Rows from block 2 of the encoder, named by matrix and row number. Each number is 128 + 24 x the weight over its row's rms, rounded and kept within 0 to 255. All counts start at 0. After the name is the row's rms in percent of the matrix's.
# fc1: token-mixing MLP up (encoder.blocks.2.mixer.f.fc1.weight, 96x128), inputs 0-127
fc1.47 093 [ 78  82 119 116 141 134 161 132 147 127  79 127  94  96  90 178 185 149 147 146 184 123 102 110 112 130  89 109  79  89 145 129 151 135 150 153 132 164 145 117 105 122 124 101  82 122 118 136 118 140 128 126 122 121 126 122 106 105 109 139 132 119 111 182  91 139 127  90 103 129 140 125 114 132  99  87  95 125 106 124 152 116 106 136 130 121 114 115 109  73  90 128 142 117 137 130 121 142 143 123 117 128 123 101 120 104 116  92 124 113 112 162 108 119 118 110 131 145 126 155  79 168  97 128  93 183 128 109]
fc1.48 106 [ 81 115 128 100 131 120 116 119 118 123  74 122 135 163 132 135 169 156 141 113 139 133 115 116 129 124 102 114 125 109  95  73  74 148 153 159 164 137 125 127 122 131 103 132 111 139 107 140  90 115 150 135 118 153 138 147 134 100 111  99 117 100 138 126  75 129 122 118 123 146 117 116 138 142 139 125 125 133 107 109 177 128 130 139 132 141 106 127  61 116 111  96 143 149  82 109 149 138 132 133 175 151 141 143 100 108 127  87 106 104  98  85  42 117 141 129 121 154 147  96 158  73 140 129 114 115  97 132]
fc1.49 105 [147 110 110 158  85 132 117  99 137 125 117 135 176 135 156 173  69  86  91 119  94 108 132 148 145 140 132 125 137 102 128 117 153 136 139 111 131 134 135 120 114 110  86 140 123 165 134 158 144  90 150  94 115 116 129 127 128 132 136 112 123 124 140 107 127 106 100  96  97 110  95  86 109 116 132 135 155 139 144 160 103  89  79 111 108  87  82 122 125 135 129 130 129 159 140 171  94  78  86 117 114  71  71 105 152 145 131 115 136 150 123 169 154 134 152 142 117 129 103 154  80 140 140 137 126 128 111 121]
fc1.50 107 [ 88 129 108 106 111 131 120 133 135 120 126 115 121 105 106 139 107 126 122 135 128 116 115 102 167 162 130 118 126 106  98  87 133 125 143 150 129 113 110 153 124 148 170 131 151 140  90 117 192 138 125 132 141 123 112 131 109 157 149 126 107 124 122 109 179 104 127 111 104 100 126 138 127 145 143 130 139 146 183 110 129  90 111  77  80 143 145 102 132  96 105 115 149 105 149 119  93  98  97 106  92  77 102 102  90 111 179 153 113 166 159 124 206 138  99 156 122 125 129 106 131 136 142 127 137  88  92 114]
fc1.51 087 [190 123 140  80 148  74 151 138 150 147 161 135 145 145 113 182  76  71 100  76  92 125 110  95 157 151 143 112 118 148 124 127 140  87 118 115 146 115 129 133 133 130  99 145 107 126 139 176 103  99 120 101 115 108 112 120 151 118 121 109 125 117 135 144 124 124 131 105 133 114 108 138 121 115 123  99 147 110 145 186 112  90 100 103  80 102 114 159 122  99 103 101 138 160 154 120 100  97  98  95  90  98 132 146 119 109 101 126 118 125 145 154 141 119 128 134 130 144 141 108 126  75 149 127 106 144 112 123]
fc1.52 113 [176 110 131 121 112  96 126  90 147  94 141 143 138 119 155 137  83  62  72 113  89 102 129 149 129 113 147 166 149 116 133 142 143 108  90 127 122 176 110 128 134 131 131 104 139 140 108 141 136 103 126 140 123 109 140 121 146  92 117 131 141 110 123 137 106 127 130 123 114 145 106 100 129 153 136 131 161 139 128  91 122 140 133 108  93 122 133 125 102 101 117 131 119 169 151 176 150 138 122 113 102 133 110  95 126 121  85  88  98 104 161 166  87 104 123 119 179  95 142 120  94  86 122 153 149 154 107  59]
fc1.53 089 [134 110  94  96 132  95 155 105 111 117 125 135 144 100  99 134 104 148  74 119 132 145 167 127 134 110 143 135 132 112 114 113 122 106  94 121 101  87 119 148 172 113 128 133 147 116 101 141  83 103 101  85 127 139 135  81 174 171 148 123 110 124 137 105 171  93 122 124 107 153 136 103 150 135 118  97 145 146 145 104 119 117 115 104  80 110 140 209 131 124 107  85  95 148 155  97 107 113 105 135 121 135 120 115 111 137 137 120 112  73 113 181 148 120 141  96 125 125 119 111 143 129  97 144 107 149 100  99]
fc1.54 106 [130 108 101 111  85 107 120 156 131 134 174 130 102 140  95  84 153  93 155 120 122 130  94 136 102 107 103 105 126 156 159 152 143 119 117 142 101 119 126 131 161 116 154 114 132 118 115 116 155  92 141 103 144 122 148 137 119 143 118 147 116 100 118 131  89  95  94  94  92 123 119 122 129 148 146 125 118 154 139 170 150 144 137 119 138 138 131 105 103 126 112 114  97 106  88  50 137 126 128 158 154 158 132 133 165 117 154 114 109  96 124  76 105 124 107 137  96 123 107 141  94 170 131 123 115 141  56 187]
fc1.55 109 [101 118 136 111 151 136 116 164 142 159 141 145  88 129  85  84 152 138 122 135 131  74  70 116  97 126 111 129  92 152 142 137  84 156 107 108  83 113  87 111 147 129 132 126 115 142 115 173 131 142 126 126 149 110 114 125 117 143 117 161 120 100 104 155 149 187 126 115 140 176 122 131 127 112 113  91 110 114 107  92 145 112 131 134  98  91 147 105 120 156 156 117 148 125 138  81 141 105 113 110 130 122 104  91 127  76 100 110 122 132 182 138 118 144 131 110 136 125  94 170  96 101 117 130  83 119 100 135]
fc1.56 080 [145 116 134 137 139  92 130 160  80 125  94 146  65 149 111  53 139 108  94 111 116  99  92 132  80 106 116 154 124 128 109 129 106  88 147 123 119 106  72 149 126 175  87 158 133 178  98 170 130 122 124 122 149 124 149 114 117 144 137 142  84 111 100 114 139 114 127 111 132 144 151 146 131 147 120 126 102 110  73  76 121 126 105 129 116 130 129 122 115 116 160 127 131 109 107 122 151 135 140 157 136 113 102 109 125  94 102 104 109 136 132  66 144 113 118  95 108 102 160 123 133 135 125 113 131 102 109 136]
fc1.57 102 [120 137 134 128 162 124 115 114 137 105 121  95 121  90  91 110 137 161 105 131 150 134 107  79 104  76 103 116 161 124 120 144 157 110 190 156 146 118 126  97  86  97 126  96 105 112 116  93 177 165 141 131 150 138 142 131 102 108  89 110 125 127 111 108 176 121 147 118 139 137 139 130 115 101 106  98 114 117 141 158 103 132 134  94 127 149 118 127  97 109  91 103  80 144 120  89 187 155 146 156 150 121 106  91 118 120 108  89  97 110 136 109 115 105 104 156  99 143 120 119 137 102 138 135 123 112 119  78]
fc1.58 117 [110 102 133 126  97  87 142 115 112 132  98 161 109 114 134 121 106 126 125 123 108  95  95 121 111 125 138 103 127 116 152 159  92 115 100 105  62  79 122 116 148 122 123 143 112 147 142 123  90  98  83  87 103 104  89 139 171 140 145 139 142 122 143 165 126 122  75  79 130 122 120  90 142 150 152 141 151 166 147 148  72 112  95  89 112 134 131 129  90 144 150 133 140 152 129 126  98 110  78  77 110  98 125 124 111 102 114 162 134 149 114 158 166 121 113 112 134 119 119 125 147 138 131 123 155  95 130 151]
fc1.59 104 [ 46 115 129 105 145  91 161 114 151 111 127 128  98 141 136  66 129 137 146  99 137 118 149 116 119  87 109 147 104 113 156 160 156 116 146 111 138 134 126  96  95 109  97 104 147 129 133  79 104 136  99 115 124 110 128 104 143 134 136 105 115 118 121 159  67 114  91  92 125 158 155 133 119 134 123 136 125 108 125  85 144 115 111 133 163 145 124 101 114 121 119 144 111 104 107 120  93 150 122 101  89 144 152 151 137 106 113 106 108 100  92 131 168 127  97 174 130  93 161 137  97 148 112 120 149 130 141 185]
fc1.60 088 [131 125 116 133 109  89 117  76 109  78  77 161 128 123 137 149 131 131 123 125 147 133 108 113 137 143 126 117 136 133 131 114 145 151 152 164 144 118 103  98 108 116 157 120 106 128  75 161 132 117 118 145 101 149 125 164 107 110 105 128 103 137 126  39 101 113 135 121 139 114 124  99  79 110  84 108 135 145 136 186 146 159 131 135 114  94 116  90 106  94  99 141 141 161 131 137 136 136 114 112 113 107 111 151 171 123 126  96 126 120 149  88  77 124 140 114 138 112 134 122 121 142 103 164 137 101  80  89]
fc1.61 112 [151  96 123 101 109 148 133 134 147 128 120 146 161  98 102 105 106  72 118  68 105 133 127 136 156 158 106 140 140  95  84  92 141 107 120 136 131 115 167 158 151 156 130 127 135 106 139 155 150 148 107 133 116 128 141 159 104 131 109 139 122 147 113 160  88 158 100 124 128 131 105 115 137 147 177 119 111 100 100 108 100 144 105  69 100 127 134 102 147 115 163 112 135  71  97 149 165 108 121 137 131 109  75  59 134 151 135 107 120 151 161 131  87 119 122 114 118 128 106 152 127 101 129 158 146 124 107 140]
fc1.62 096 [ 47  91 141 134 132 128 147 115  93 127 113 129 114 105 121 119 177 151 152 131  92 117 138 155 114 106 112  63  98 116 110 111 143 182 142 105 144  95 134  95  76 109  86 157 113 122 156 140 151 147 159 129 145 100 107  80 114  75 119 114 108 111 144 146  96 166 141  95 134 113 111 119 106 121  76 140 123 129 152 139 171 100 109 151  99 123 133 118 106 127 114  90 107 106 132  93 139 147 127 126 138 163 123  94 110 126  96 127 116 141 143 160 121 147 144 106 137 106 102 108 128 130 141 123 117 131 108 117]
fc1.63 091 [146 107 100 102 124 142  87 122 111 134 163 101 167 128 142 110 117 106 136  93 110 114 104 121 151 140 171 105 137 120 116 101  81  92  94  74  86 113 110 110 150 118 101 143 140  99 142  91  94 132 107  64 106 127 131 136 122 131 155 144 170 147 139 111 143  94 123 125 135 121 110 159 128 162 150 123 172 149 150 111 128 129 111 102 111 141 140 127 120 152 117 106 149 116 110 148  94 116 123 136 126 119  77  87 121 120 131 119 113 125 137 152 109  77  93  85 163 120 120 147 135 111 113 106 139 120 158  55]
fc1.64 104 [128 135 152 147 169 129 134  92 115  54 111 121  97 136 152 129 149 127 139 135 119 130 139 122 108 114 127  91 103 143 103 126 111  74  98 134 132 115 162 141 142 106  93 118  78 100 103 124  70 131 118 128 141 143 142 146 128 162 109 119 116 118 124 106 142 150 140 116 132 146 125 110 119 113 120 113 143  98 126 199  69 154 112  96 101 166 178 162 143 146 140 116  75 107 119  84 119 120 120 120 140 145 137 134 112 101 140 122 124 129 155 134  99  80 132 112  95 165 104 144  92 146 102 115 113 113 128  88]
fc1.65 100 [ 87 153 141 125 135 140 162 109 137  77  90 113 105  94 108  70 130 135 151 118 128 147 168 118 119 133 107 107  87 142  95  99 125 122 153 145 163 130 116 128 142  98  96  86 105 104 118 137 119 170 122 140 147 148 132 125 126 125  96 115 119  94 132  87  77 122 152 138 145 108 152 104 133 135  91  95  78  80  94 105 173 145 137 137 144 111 133 127 105 138 141 112  84 120 132 112 118 124 131 105 128 144 127 127  85  88  80 149 137 116 126 126 128 118  94 144 123 138 152 146 106 123 168  86  93  88 125 103]
fc1.66 129 [157  85 120  98 123  92 104 162 125 114 138 137 119 113 129  91 123  94  99  97 128  95 107 143 122 118 133 150 145 135 170 143 104 108 112 127 102 105 121 133 172 128 145 150 150 130 120 119 132 116 147 152 130 111 142 129 113 126 125 139 124 111 130 107 161 157 121 144 108 123 119  90  95 128 157 138 129 131 129 164 125 139 141 122 127 128 117 126 140 148 113 108 134 129 122 124 200 162 138 131 140 154 133 107 118 122 117 116  95 103 106  50  46 102 120 120 126 108 119 138 110  76 161  90 173 109 115 211]
fc1.67 090 [142 126  89 105 103 133 139 143 109 164  95 130 119  69  83 158 137 144 131 157 126 122 154 138 128 110  98 119 131 113  78  74  97 101 111 117 110 111 137 114 152 115 130 109 101  96 142 125  90 157 114 123 122 105  98 105 127  91  77  97 125 118 131 153 167 136 131 159 124 110  95  97 100 143 109 110 101 113 122 159 119 128 140  94 119 129 112 131 135 137 113  99  86 118 166 143 149 131 142 120 150 154 101 123  88 114 155 177 118 114 135 187 117 136 140 124 120 119 168 123 152 126 151  92 126  99 114  65]
fc1.68 093 [ 90 103  94  98 146  90 161 114 133 136 116 118  95 117 131 141 173 168 128  99 132 116 123 101 138  99 140 139 111 110  98  91  82 158 116  96 128 129 139 120 131 112 135 103 105 126 147  92 101 131 148 140 125 136 122 155 129 142 121 128 110 128 111  63 141 115 131 116 148 132 166 156 142 145  88  66  89 111 133 139 169 101 128 132 152  90  93 118 128 151 121 114 111  88 114 103  74 125 110  67 136 111 105 104 131 140 148 161 133 111 101 170 123 133 122 191  99 120 131 138 106 122 150 132 112 148 146 109]
fc1.69 096 [120  80 103  94 116 116 134 155 112 163  93 106 119 129 126 144 121 125 150 108 114 115  88 101 112 120  84 138 103 145 125 165 151 119 161 170 144 114 110 105  93 124 133 142 137 115  72  95 122 174 116 100 121 126 160 109 150 124 152  85 105 132 105  90 161 123 139 129 136 124 121  99 116 140 136 125 133 156 100 111 118 114  97 134 135 130 121 142 116 134 130 131  90 143 162 175  96  88  82 105 115 134 112 143 119 111 134 136 133 136  93 104 179 110 121 143 128 156 151  74 126 169  89 107 129  67 135 165]
fc1.70 114 [ 74 123  70 154 123 141 137 190  94 161 130 134 132 164 126  97 123 154  94 129  93 128 108 145 102 122 120 123 132  94 109 117 130 101 131 117 135 151 114 130 108  91 118 101 103 166  90 141  76 165  96 116 122 126 115 136 146 145 143  96 153 135 145  67 104 101 127 139 147 124 141 153 123 142 147 133 129 137 103 164 124  98 117 117 109 130 133 141 156 115 112 141 102  85 132 136 113 115 153 127  81 106 109 113 151 119 120 148  93  97  74 100  86 143 105 137 140 129 158 115  66 141 102 115 133 154 138 108]
fc1.71 097 [122 121 123  87 111 112 138 137 117 158 134 139 115 138 145  52 149 120 136 111  80 100 131 106 135 125 121 143 131 131 153 152 152 107 127 124 113 148 111 143 124 139 106 135 143 127 139 148  61 110 150  95 105 141 129 124 127  93 130 171 138 110 120 153  87  61 111  98 108 123 130 132 149 133 133 138 144 106 114 105 217  75 101 153 178 103 105 119  85 115 125 143 131 139 122 122  89 116 110  79 109 121  91 145 149 114 117 115 141 143 149 110  99 128 127 165 112 124 158 105 115 137 121 115 104 111  98 118]
fc1.72 078 [142 119 109 114 109 150 158 154 125 140 119 109 116  79  91 159 104 128  89 134 101 112 164 122 145 145  97 131 107 115 101  69 172 145 153 138 153 102 140 157 113 134 129  93  92 132 133  83  93 120 142 134 110 117 116 130 123 123 103  63  64 107 113  93 162 173 126 128 154 121 104  89 123  92 110 148 109 105 117 144 107 148  89 114 121 127 120 134 130 124 146 129  98 117  84 112 139 113 140 140 124 100 156 138 115 119 140 143 164 115 115  84  99 121 143  99 162 112 122 113 104 146 122 140  66 137 115 114]